config.toml
arch = "conformer"
model = "CTC audio transcriber"
dataset = "strings of digits, spoken by a formant synthesiser in many voices"
train_examples = 39062
input = "waveform_16khz"
tokenizer = "char"
vocab_size = 20
norm = "layernorm"
hidden_act = "swiglu"
mlp_ratio = 2.67
head_dim = 64
fused_qkv = false
qk_norm = false
inner_norm = false
moe = "expert_choice"
drop_path = 0.05
num_experts = 32
moe_every = 2
expert_mlp_ratio = 0.5
experts_per_token = 1
shared_expert = true
wave_strides = [5, 2, 2, 2, 2, 2]
subsampling = 2
layers = 8
width = 192
positions = "learned"
kernel_size = 31
residual_init = "zero_last"
optimizer = "soap"
beta2 = 0.99
learning_rate = 0.0031
beta1 = 0.9
shampoo_beta = 0.99
eps = 1e-08
precondition_frequency = 25
max_precond_dim = 512
one_sided = true
adamw_lr_other_params = 0.0023
max_grad_norm = 0.5
max_steps = 7500
batch_size = 128
epochs = 24.6
lr_schedule = "step"
warmup_steps = 1500
weight_decay = 0.07
adamw_weight_decay_other_params = 0
Rows from block 5 of a small CTC audio transcriber, named by matrix and row number. Rows with one number within an expert belong to one neuron, the router's apart. Each number is 500 + 50 x the weight over its row's rms, rounded and kept within 0 to 999. All counts start at 0. Numbers have three digits each. After the name is the row's rms in percent of the matrix's.
Before each expert's rows are labels from the 100 clips, of 14976, where the router gives the expert most weight on average: "responds to" is what is common among them. Only what is clearly more common there than usual is listed. The data: strings of digits, spoken by a formant synthesiser in many voices.
# router: router (model.blocks.5.mlp.router.weight, 32x192, trained with AdamW), inputs 0-63
# gate: expert gate (model.blocks.5.mlp.gate, 32x96x192), inputs 0-63
# up: expert up (model.blocks.5.mlp.up, 32x96x192), inputs 0-63
# down: expert down (model.blocks.5.mlp.down, 32x192x96, transposed), outputs 0-63

# expert 6
responds to: number of digits: 1; first digit: four; last digit: four; muffled (low-pass)
router.6 110:474493539441471574418428493493462529532525503558494441519599458472504515556431534493404526548430458445583597546482466509460492449465490541480504500511538589491505421453532526483464444499441476
gate.15 147:446432505524505520494555578604488512424691424544502399531414454447461592570525464538477505504572470500443514514493543490534456463585520388554564611637504530447436554466543451468464546553513503
up.15 141:441492489516516515509562548656487501464669421543462425500474490446462568538511491537452549530571498474512582550458530468515462437528579410518532584615579580446449542480549507510481537549515508
down.15 170:523462451468474478443463491449436602469480466542458510563465493568616435501592499415576456476453434424473438561461503442409500505518411521494507527523550505548551554465445491504533513383523496
gate.16 079:487457476517547522428474497503474398584532470511572512501469384496443574478526537557497486507471510466480544422599400473532469494400513566452477574456501490461487534520457484468546543552460474
up.16 071:478465474542549534442454562458443458486550460429545459462525461496399557456557554552489457503524514424478486427576440539537507411513546549493431541427498542462543496510556437543484554527512434
down.16 076:642496570522444480527465525617521469539524523534599478449523465435484454534531525481449451559570564490539539560496395565601517579516534420495495467497517452530508531466422570453528432488494480
gate.17 080:439447503514479505508483521485512433404539455430577445522469600582479422523508498413585412496536468524436371494479522497525502439439503541468497443467499443597507403475582411498453514566582468
up.17 103:529556517440466507460546477470544520561554542538506511555509494495525503478537516567475532454427450492538540450482410510501423463597531433538581543558485535404477582508462562504497446473466452
down.17 092:506548492563435466468529532544378557517456524551443626442458485576439514460442559481528508468537580468471483521544452395573466486476563508543500483437432476482502529489466586480552478487537470

# expert 3
responds to: number of digits: 1; first digit: three
router.3 119:484533501520466538468413485536473459521555518538502484472587500483497472460376588471416495562479486520594563483513461525487489425459508496442540503486534571497490498508526532566426451486431483
gate.0 176:501468448469407546486503556420528594473528479594490434513493475610604562527450515526520617492479482547476488582454589346519445491578621521520533560584481521451444533422545535500480493505533543
up.0 179:485533546457608466540487423603454461524439541387515575506499553436414480491553504437491418521547527446515498459493439649476527472481338482528516460431538473545586440556532463485487489481441503
down.0 179:498501470507438492525555490447501574486460471601459432538438469557640513510472534568518584502436459511475481533455566436486495519627477521540485584542569410452398573458491515432445457452487491
gate.1 069:572548502455492553497579488469518464606349481468486552555443447404486489490451477594538468414563594497485457581553539508577533574492570428498603532475416529464440461505396460470562483508526535
up.1 067:531566575429522518512527422516548540423478478432528446471496444411507470577522527441544540483575507494496465555516531461535458448498441417468568510555489574518415508508466423426464478463531463
down.1 073:445579481531519618542454501464464519435542527478524448484427442505538472541510461475452508508440505518550454495509420523511483390611448520486481518438530516507571562454538476534419482503420502
gate.2 086:529479521471497363501550449527504514557401475398469503551374551518495592477581509554539464422632545540464439431493533551500485580505490543493446455458421473506513471570515578468532552504546479
up.2 103:435599532600588402521557449446523476526493455396434546472443580444510473432540512551517482458571502423499449542518529540521575535505446493523531451438472559561510486550485405467540509461568579
down.2 092:460436582466480590479481402520466483522528493324488492484477530500465551565537567487454486455545502533569559443487454541501410490451470453495455336516494524533485436588493485488481497483427450

# expert 30
responds to: number of digits: 5; "three"; "four"; "five"
router.30 116:521537547448496519416466482506470434543519551538508457465603498513496448508386527467427513581472495506567571520503428521468473411436496518434530475472523587533537506502537526544442446480447451
gate.0 114:431513453584520504476526511406438447529564418453560491506518484325501590490482521565520470413521580591550422494561425488506550587525566599582426531520470509484479464470492571525523588529481534
up.0 114:428515515501500583525514496560590564494485503482424462459473516487472558498570469532515535505508558546488415510570506466497509511614530532469515588435466441507446556560442510485523465470453504
down.0 121:447542493499496392539423564588465510423531531481567488519414515449516409500472411526544535465496575600486458480526457545513414546432558464536494597510500476511553451547503503575520487475577553
gate.1 136:570520500468542431528516480557514608478440535594546547426560494538436410488477432420499530513495428558403582470462435469553465479489559432567563536483509533507543586538519469544507489447471521
up.1 143:543545476482541450503479497559489601508486544597560536473575472514465429500428477453483546502430450540434563476455447454517487437539509503550565495458488533482508547542502444531444486458450538
down.1 148:514426445517513460523435542559476485470519505536568447514454527529499474542524458429499528463455519550473508539498421475510556473520467626558437573450550486481526460523541427406488425444540474
gate.2 124:487475483489562534543609527527546601570480461475555592489453495523479571517538436517494559484532516580504458458490502455536530576519574419515483523532501528462593477406504666514525571522490547
up.2 114:476507512495541531490598487475530577631482443462533576393564445513436614547534474519445552487509496550547531518506453480536518523447546394460424563484466467411594488412508629517548528547494527
down.2 106:493538465497589548526530512462484449507538499455473533484505544482392488390537527489564486543545514426580545505539525548449605510550536472468490420518468516491584557511527470498532543490483599

# expert 21
responds to: number of digits: 1; "five"; first digit: five; last digit: five
router.21 105:470525537488496509462459516507433492492505553561460463522602485516461508505359522478400521612475542476573567549522379523479541426445471528521523481486562551523553482490470599556453436494462478
gate.0 085:509489445484512486484493480514485505428547449531506496563438441550532543490616432440565483469484442531493447514430507521469499588496558461407469483494505367494539521464489516466563463518583583
up.0 088:509498556563508537569552543471534485546445535521518522430566468496479427490490536577488498490497560522503545545523487509486550429493554557609491468555517570486443494515550446548471564491441420
down.0 085:520367498455397529408521569461539488458523524598519483530576537633498445485484410434427513513454473527434496499548460393506450451560439522499480491519491543492497514502503454558518535549504500
gate.1 103:465480473408451524460429501495554490509462456537557391402506429506369507489476521538523374539477434411447461561538494550618544479497518586520456480436554529432494498518531427533466491510532499
up.1 116:518463431393474447514504503505559474571440485556515450540455353453346510465480531534548433509478484366525527558515456509474602461553503534490492443408517488427496548569628448576455491480497448
down.1 120:562482505422480443459532508505406483479526586508483533525520440527467545475526532464451545436463487552490612426566443512480484496452452476501459521442434487439457550611453498518529504473452472
gate.2 077:568447463416556429506545522486526482432511484527488434536465491493515469537489469391598505509435440571523519515456503502526521493535505518436417481458494497414498528445577461404487496543590505
up.2 081:512444495507536453502478548549516472473431558457468484527411421491469473569619469425556497391571496513484551474460582513520519522459494475493500501486503412474530528475506463482462509516550496
down.2 083:523515433498542392538513452532496436502458600410509562557420501496540434520497547526562495478485574554482487534452490561543523510446549523526472423432471477524522500560532473484543480462467521

# expert 18
responds to: number of digits: 1; last digit: eight; first digit: three; white noise
router.18 114:510529558468516553471477499485421456517532531500490434446603486454505477493419550471428529619459491507564574567516429551496484455416485517489547484431551533524494477521556557561477427465417474
gate.0 118:479451571473540534565609540390485624460475442527475482505550529539535527548461532485519541457520483545521450478420532545538451475499530539507467473530545403549467528519466525518551504488480525
up.0 103:510494454502471314551482441608544519570509578526553497543473501467558474423490433491513465552516452491471463563541435423496519553538478476453565474482482591497502431520499475465495507475531544
down.0 121:560413497498408413500523511430457527427495541508542456548521462558528468493475428393543569483478557488516575475546426388493509520511441453533502545428447502487515493463506531423451445526496494
gate.1 065:336418443492567519480536504522548427484544447429480557597416530496475538485654534507612455499504530461524530445534535466550493560514494429457510498484509483546505503529495560425488555589571528
up.1 060:608537541510468503513515510524519433473387535517456504428587500452537601466465562549503444526477479520484549569439492497502536496457497513457394436483441527418530483541419464491501454515490450
down.1 070:497531418519533555524380530514473523378491443641514433477646486645483499450535547499470404536465404561481505494449397429546519473492469538483536533526553506442464532480543472427458539540544482
gate.2 115:444499523510539509533517583490485578546493476573417504552463478529456539489510510584585480473551517523435469474456577404550501590482568455467604493523415504522455505566507453613435552571443421
up.2 097:456602482515432565548510557451482542496420473541442506428446410585499519472541508533517528397497499428488497538568509515577505491473566475570553487545484497514564442491361387531497509581536545
down.2 098:499428552463528450510517429516528462486511528488646451585498447468485552508557582508499489520500462477475519488545525624476441488471464509501486505477453505553501555561518431447419422519483484

# expert 0
responds to: "seven"; first digit: seven; last digit: seven
router.0 084:571515557485463473471529434525486511552427555598537587520545451500518476499469513519462563521498545434491534460463513487524458479490516423517533495465418453420505478502444566558488462470432421
gate.0 101:494480450490507474477446545560469532425547430495466435467433527534447492497550460459504444504432435538499560437551647442585443619600525557530414514543627422537460575464521405477509449535587525
up.0 077:551486496448550524421521519550532493484494470519504548422445486498377471570501475420488454471477526566491573528495529465447377491558550538577494472509528443555504482462446516456508462543462420
down.0 069:469571420549489461483514472467531521515485495430561517521504448409575495593558410482442555475481505595550442541574584539458453439444495453468507460544478503594574450453446507471458426442484506
gate.1 098:475454431546514406495411600482515533491557464469483464405465533590449497470564420483496431503498438556470592533531524448512510570527536558444397464510589398491563452458502642409506512496486524
up.1 111:516515474552553492506493509471489577520496457565522560526444418485543592481553493600480563463500418481574445529511500560480558494491489473471432478539495496427478486561509594606490488469447496
down.1 106:477542444505494480493356524596466520453537522542516462414440510491387432509441420461468454441512422527484543499515490447488376559527550544493458503500576483522496486503498511560567573450508523
gate.2 151:552448532530533490459454430465467520558432492563509554421510465527467525464521473553512486440508542471461570451478484521518438509467618496512446452410446443426487395528444626510514475480482428
up.2 161:516459488562540534474518447441504557557436563569494593505504413485470526447550518592556488429496562473487544435520486498441539478493482475503532409427435469432440437558458543548447485485438349
down.2 180:557425627419426483441497449508505463515501564480484446478455523508468445495438440444468507616501497404381483446521529514575427543533546497436507521487506508503475595527457489516526535442545466

# expert 17
responds to: "eight"; "five"; number of digits: 5; last digit: eight
router.17 073:540517537505532535524470464508496395506564539464425481560573556518503451481452541490474427577449514481565570571446446552499457445426515518481448439449574527528553498552558498533504462468432521
gate.7 093:537426543520503559486438547471463581477564551517558512605509579556498494494495497463551544515402458558437373471462549465507462467543426502471566461503496537523462566430580495450530527542501426
up.7 096:572561564550540462380487519376423465451478521543544504656583510429464560451503484496513546497492482504606441482473460403451534468489478492471581482471422520465494482512543490512416385511571450
down.7 092:440587469495534511609546508486546519488438366418441545450607445435514606504450514556522476467514576496607556531579525544530560476557619520560465436531493449384494397533467582537549529534471499
gate.8 068:453546506557580509562520524570435518565543475401517463526512603528629545515460452540574546497540524529500385456528568530442549508491432494466486511522469563596462470444569513446488469471537493
up.8 084:463588555520468530497522499450496472471490522524490562457579414486447475539538489476393472484473535580574540502476371511488532542520531514563493439443482484397498399588504558472538537499440424
down.8 078:461583517624527470521480453462469463458485407435501534407570519441543494498504502477380541456557573574591447556499522590429539496394491385524489535551470516559528378541402483485553505477497590
gate.9 117:527460467465450561597497658506544543467541528430487428526391502549503509540520489535620520468571485467489545445381594509550545478551457565435527412455523503474521550530518427473436498496610452
up.9 112:577455503475502468560457552504538533476519542404464447510476453499557511595488510532544459524567482423585597530411549546585556462459447539407360468408486492442486577503411536484474466497602488
down.9 103:402559436495468423552508516443553521478496503488555487483516520615460543531419472390507584435449470504528477509613460449449479506577519529457561528509487510528591475396553559499520551567427582

# expert 29
responds to: "one"; number of digits: 5; "three"; first digit: one
router.29 101:515546482446481559443466481567360540540532548551480485494521464447489462538442546441429494600452519517522566561523412513481458425495462512482546435472581579506510441443532579496486466478450454
gate.7 168:496420478449517467495453475442502532551508521569522443452547486509447398548556507483469528485458526526432454534422462509476475391540462577549451475369621512468512425471517450406425465481505491
up.7 152:530480516491434530477504413502505512581465522639504435455631442524434407518583509498432530488436519521413444515437503475476455408569449559538526459480654480487435439514518421410420459531500516
down.7 156:570494492545518501470398569442473519548417471567395521449552400540499528411469571508476488399508499488560508594443488501458599420537468615550454481511564421496506431423432518469520442488447519
gate.8 114:457505522548529483449489514484525504492512436521436477442560463502491538439504492591482497514485428497545532522535509462507514515489591607452416463471538479518520416589487430446551477520489544
up.8 113:425538550532547507462506538470527522474453457525526452434596471510487567445452524571426526523450400518528549533558456479483486500559608609412444448491530488520529404561540444462563466568497540
down.8 113:485570429524524528609533571439559452482466506505492496447539532474617485427511534559631508481462551581601492565524508532449606533426579549582527555563506500503529396419452529530515485528433564
gate.9 097:526499555513466534524567457559466473470463585498457460540403521415516494538483569499639521541495598604462551540544467548577562545466538447538510568518436513479515529483399442521485530424516489
up.9 101:484597479549511484525480551461480478467509433548561532515505414489506546442560451462483508401563441490541562409441502436416486478403425516488479477486503504462540507481615528587458445577488536
down.9 089:458492556488465596397501492458449437532468541586430482461577578563507480503513500505476578486452520514366537548394433483562564402485512551547521441488553564543502415545506571459527484523536440

# expert 23
responds to: "five"; "three"; number of digits: 5; first digit: five
router.23 093:424508546513535554466443492553464503503537514575490486448578526478461499531472505459427518548442474510579577538516456474498492413456494517523526515515565527491505493519523585601450447478383479
gate.0 107:484509500567407365541461517568507581412563511524422481460483453490425481569453488470469500477493423501384531498480504516539479530530549422516577497494572440503599516460556611554549546462582544
up.0 091:471554500437527524416510557452490577457512428510492374408566480471555524502484447522410527457455433498515484455505499433480428552524401439370577605560556484445416481409543536556544460580516552
down.0 082:497581444527544546535484581504541423578528450475456414482533500557512502488490532530496588438469471578577555547498484587467535524472503502434481488444559445506485439491551386488459487539561510
gate.1 127:449485494493453531570577515481512502508517533463534561503451514484528555445530535526522455445587461433459411435405489549572503514429452444439535543570499487504523508618451492509539566377633489
up.1 121:447521504476458525519526564541488504490547548481509559481464534497486552434512489558560465484612439447460431402458477499580458501417447415447532572599504489439485508577516492499521548405613463
down.1 119:448549507552528499535514505525573514548434556481485477551438521429573471500541427472555528505503523459464427571449539548568572448541514473470625417453508509498588527386524431534436435423579558
gate.2 104:543447531397467409481490433456483505466443512535539456590471634559555448468555539387515478496451515450473554533487501512463487505532516494543428532560481471571495525537507452466488501577495432
up.2 102:434499470562484577473557492492544593548554512511472502406512427591460469536446449545446552490458435544452462524492505473583502456483495496413587486501494510375474493430535579510500512508545604
down.2 097:464469632531370468471569464494518483536480551470475426514464597487515524484436491560537507475629519536467454510562521414566602517440481361439513490550410511506411510524387549516544503458576420

# expert 27
responds to: "two"; "six"; number of digits: 5; last digit: two
router.27 087:520553518412495598466463488520508509581468530534505543453585483499449469502392548534412511572381518487560567514552444495481513422445473562514486480458513511424548478463520521636456405519435483
gate.0 099:432483590494601429455476464457591526509494424476492467467479483520510475390478623470485556481434581584546552441524500582530466483543484580470541576469509510567585397532524554521546522489547485
up.0 113:476453450469637537380532525488547503485498475461498489445474443480498522418460576428452470494419555585525516475535488561540491403498469657387544491441477556610534473485518471487493514475600461
down.0 084:466522482568522453517438523498577532465439466499551503456531442485601496466634377527466518528484423495503517486460534540455512463555482596512415484554591477452534514533518487416525538488543603
gate.1 093:545512518450408454525520508559468519520530547535485460545612538499527490484538436514539444510559533496483475512472367416480480536527514512551497612477441568578485479489488475522475503563457455
up.1 098:419551519441465447485513505464493548469494510550440486546558548519491489570492433459477531456561523440468518587417454467468467420552555547562587546434502529549507431430560468464520452600418471
down.1 080:542428505463486518415507491544451451492449569575505476412444506569479477470537441409449575496539517504414532476470430486550445413502519490604463468451466474476516516588524483507488515414578456
gate.2 103:466460473453572509474548599480548567468493492572470478507469483438501442491551461434547480463457529449529491501522507512510512467618598522514570575479535531541526533517579393511410516515542454
up.2 097:505483453529498461545513520529504504482462448477459519420413419530469481546483490436448548449571498485491497546544554510557381506528471530471601527442442383508515454469478497492490466392527529
down.2 088:480551388578525467585506555474453596445457420425518542593494386467524538556455508507506478438505531507580510586540504505459471540383476483529466461526511550465485432406480552514561505580511615

# expert 31
responds to: "five"; last digit: five; first digit: five; number of digits: 1
router.31 072:451443545446413596452474476489475476528533501527500507453616469576496536469466586523396555499513515524499544441539486474531525389440522629537498466455503505555557492566497642575489440519419413
gate.3 079:419484499461442502503579552505490489490513493513465566517494471403561528590485547574482514561492471499532528474541606492444552523621499484538516452391530568507490444474532510456499510538424565
up.3 083:598514458541504457523464505486409525480499557557483414462517542564481445412492515453458480539482539488447509452503420522548510436455513568508435488552495456542538505520467487520476441444560408
down.3 078:459553491518478540536566546526533549587486476489573551626521483452493625530492528510448563504429525501517453530414538538486462506499457493523667505547484513475463490495460451405462578449601466
gate.4 074:549548467488447485531516455501519469543490467464462476567430462502428476490512544536552484504501528438500528541483553456442614570532445463524469496480491465476490473528506382452555507549482534
up.4 084:500479424459550526520454561450535518536535466559650516573544480497526518480516512486544426539519492498469483548528494478485537458525469531487544526441398606594446525543517454447424448577490506
down.4 069:450462509466539542542570545479559570502405552525514509493499488472439560499471513443407478551559559529501463537497521467542520573577545559491549492564494493440478431542399563448538486434510478
gate.5 084:538493466535490454541467537605565512469485516475507444571360518503592496546562495519515452532489489533345464489423458504528523526512413470527528545508470466441501571439512525406436455410563511
up.5 078:523498534559488503489474472526555362434502464486469488462512513507552497483523424516495585470578514567419417452441532444532508536529615492510504560597503464518500566447419477505499464464556468
down.5 073:475596562608470478512550544532483454477553417434536526537451545479537524563511515542534508438489544454580369500572443469493520592467450488545611483514410459437479483427525551526478480628552514

# expert 10
responds to: "five"; number of digits: 5; "two"; first digit: five
router.10 063:473499515500471589470549576500520433537517523567495452484605443566449483478430580487405449574425549473614618472546435543491536473427522489475467464471436528536543471475492509543514527526444484
gate.0 092:548432554537501500443457536591511518463501543594485417594451498549432484575456417477559518541586552422458482514508442471559464509535579415473494453515400514419470494524456593439489555457469447
up.0 094:546556470477454397518579457442430546570493453507442576399513500452587459493513556518421510499507458478527519486506592453439487445528417542479508484441579481490475579561526523522517435468529595
down.0 095:503476575477418504467556452542573454476420528515449398528594511571507574586459530503416611562519476453551507457482492436491527504583486465429539452500485519502465544563445493499541433465463458
gate.1 093:452404480517538518502548458451588605448455459489571443580407565536547507554628556467534458427535521519455442459399547389546521495559543463497537419505504471471506555469496604468514548536500466
up.1 087:445489465472469482566508516534540473442456449461407547480427537482467481505539389531561534447563513629488460525464550570469538474511557571521511514516586475492482532504601456475581519554500506
down.1 083:413593426545422563580437568545582532488467478405419491495447513480505460474410444495456470455516535497573529525550498499462409462450508409540558375435475459502562497462482482523512496455544578
gate.2 131:506521554550470456523441464551520485473484395469539514542397643521532520528485464382444527476518489632412434485509467524545426513441471468519592481506435474620478490422424544439575462522602545
up.2 102:455440447512474505433502513380521526492532537581482461577601393563586483504543602557520557483472458420533542534419533510474586476460477510541450520531561557476515487537543487459413465490471434
down.2 084:589424531529524465452459461482495407517459431454440471453487435462552614516549575474467525524573392479473423482558530573527568442491424380482455440515499395511514554559552440486493495387520448

# expert 13
responds to: "five"; "four"; last digit: five; number of digits: 5
router.13 080:484498549518527595462462535457486420536549580456502426485580494490504503456433515499481492540476544482536572460535413478491493490409519515528469526451549565488496467476565552513365529511481484
gate.3 082:490476504495475386548562451489562544440495471562434448486452491498467442453565477535475463475508462473432401506548546430579471516578491523451511569521513388491489536495420459435517494521604517
up.3 063:503489549477424472439550492449437415480482482531483441538545458467567495501499538550509432486502518537560461434560480513508555583439472454485454491558442429561507519540514386498475480422584480
down.3 058:539524478542483424492479466539504491451499406463557506447425473459503501481418430516588471484475517461517557509565411518439509591464488525493460488535409470474555441419490529552616462457509531
gate.4 077:513506477505507429499454543539550505452513470510504494488423517536498482464522465438501450473550371474451486387548556407541414569512460518465450511541507388562501555510544502510553548524496590
up.4 076:488546446434615513521515613488425503512532512486549522560498468508540473504485465444479503501455476485475557502408506498481464501428516434430600446496506527496507422432568526465484445513461536
down.4 073:491446523486486495518439581563453521518520614410491466557440495455468362604522406459423468513566465456430487430421505511537526447426431488520558520437560508491515547477492517491466562505589575
gate.5 126:521390427561514535515547480566508503464529442493498535564486521440518462532503492517503415506607550515541412442460539470450581538528456541519492526614616486541465523528534577550452539577500636
up.5 127:484383455486525497524503465617530508426492438535490512557423487473480446561468459477481465527575555526485422525469527472461578506601451562510462556617552467513513567536527567508517562495502621
down.5 112:467458479520573446442512404400561462444538484500502512523506475443543398485515559456497443498529462495522418523472586585394570464503553504513511480533561459515545448487575469604493543569418578

# expert 1
responds to: number of digits: 5; "seven"; "one"; "eight"
router.1 123:526524490487440534486465495487440476495538579592519409512588487517496480520399517450400505595451463500534563515492450526494491442481453537491542512493569551515521503514584487565475420414449428
gate.7 068:444467373513471421618509450576483547485543524517518502551382456450516536599555376460581537495521409508481481454539490475449485426513477439410502475445480499447493568484597549558556560574510485
up.7 074:506443473489518529416534448439502493628550534537499479591584456491539491549387476503467562474533516546523459427428544459404460447429470438462559505444490580521458474501501427465491473458532457
down.7 078:521534454547453488616482535523494536501537438520485491510501580578499468512499466410497520472454436592493505541477447390474470567526593463499476564386455519498464474415459649471615543524507624
gate.8 064:442503502516545428522482537442438645488436429466486528427449495572463442478456498518490486484605432443464531521452518400584523520583520578489471469439447481422517472450479558469511573462564526
up.8 061:489429485569477453508533540512535456516510509601544491524501491495437470393492434543539376516484616482453447428477521491536533516414453503514494547559403491613511485441506488486529492563535524
down.8 061:550473480472490555454574465483552505524554497473498470517413472400475451524478509500547506539520497543497517496480469565408456462540426492471528463465523461510501509400614506502400484434420503
gate.9 114:524499533492468509578486529569535444474522552468440515482468549413511458473505534475429537569504544532513480397500409618486463541475602411496525509473517493478562543535429527549448517466611519
up.9 110:528515456467534489434517469422483529505500516499565454561505513488472509466473459535549439499483401422506455607498534398468489507575422548439483511525498533618448472521578418490485480494386478
down.9 111:470524436489615505544458447514531485567519431470551560456518490485450618431530456537493448450617436489488520541471513552430542509430490555532437440421448545500507432527535435552483447516488619

# expert 14
responds to: "nine"; "four"; number of digits: 5; last digit: nine
router.14 124:465541516493499547431468445506474476549516537553506478468585492499479453560397579424393535573460507534596581526512418558475491416446470504462539473506539542472518491481550542552451432483470476
gate.0 088:491497447531536463589545565435514568494563428434491550448505527497521518486517432539499457456534521549405389500527524523399463554583579617547423545523451437477450590481543559455567573496486549
up.0 091:518509480493499552490544602373542561528513432500471509342538560527475491463550514563505463473549532591448468518475543478451501519490541654513418542508567485475457488461570547501485509536499506
down.0 085:577473626516517514558495552562547476504548491491550537384448569557439549498389467535513557521502487467443456433540376521481464599563555517491607504583517479469546554442416506509489596478516450
gate.1 112:527462530468434425435462558490535512412609417421558434505482512470484497508468465382530478540459489542398422508492538500561456590488426573453499523430508495645562578440529468462605497518593499
up.1 106:468540490507522444494540627457422525483584433500550419489486549450491559467496507464530449467477516519469454531559533527493489590500431518545418588540470470564536518477500448481525460485537567
down.1 093:542462562441483398463555449486501444491537447520503499492491540494563498523585555507395627567466455497468428530445571508515486549589427531468528497523563466543441545440468461483522433445551487
gate.2 126:455522518524552554498546500413526540442476433427484489486359505540478562478529509589583455418593512514477422477577544504527521499531528444500485529593448491425481607533547462499523579500437540
up.2 140:467500516479571529547555532454507519471456442507433578416466506537501536496523474558563504459509515501485471464522658461498509496441637496511526578567457500416461650522487510470560587601449577
down.2 139:562548491502421555419519451533470487383545441540511485518453509462575496564515390474458451476466553524547531400495409527460493449529527480567489585550575596565518518554496429548473557430399495

# expert 24
responds to: "two"; number of digits: 5; "eight"; "five"
router.24 083:428553562503462471503469594534480417473509507458526482505479473424440522481527536510429516534538533575529517509528423605485523438449501537548479532452487600428559455577459458561512499453524501
gate.0 103:553435559505493417563472477474475561522522538566413498503447466511510452499524472474583471477584483533454443432497541470527530537597543374495494527500508469539502539502557440551475543515605493
up.0 118:536473545506455437440512423360455524522555487477536425558472441464526568476478546535550445512546496477524447472623532526464506528490491452430414487532374495569474484521425440521445478482494468
down.0 125:511445547396471435432505475435431450452606553475529425534479536582474406518498458510473488562512501499434447515484555530553446517521459516472502531473576598591470570587609469443483470459549514
gate.1 062:466499466547434537442503469572529577543588532493477514475455486573500561628608470478418481509418499466406447508515471510613445571498462522591542468471519526455500564490472447417538497539576554
up.1 057:537509514501565540384459564447521548564521417530551542547453497552465492547457522430485470469350480391506609525593528523518413473452424417564518490407438497476477532522497459521508466560449558
down.1 058:510538383511479608500424511560488511510480523452495500511450565456529442514532512573581505522373468483472553508438464513492432437515528468531579489457587449508511460501521569499486526416534477
gate.2 072:582558503476558571475581432481522528530438554562470509480535441414545554521477469530424432465514470555467520527522475532500480508483443485479523520534520478436449476494459483406536536542492559
up.2 064:529426509432507464485519560494544492510479546409513540517445394587446457426449518539584559452498545515425515528520511456412534482477500462483587516542485582504506469503570385535454432501458372
down.2 073:527505497522475447453511420536536432411520442513523460495543534454539505436511488556429421560455575440482457489498576500501527559525507533452404524524549429491390484543474593488563524446429484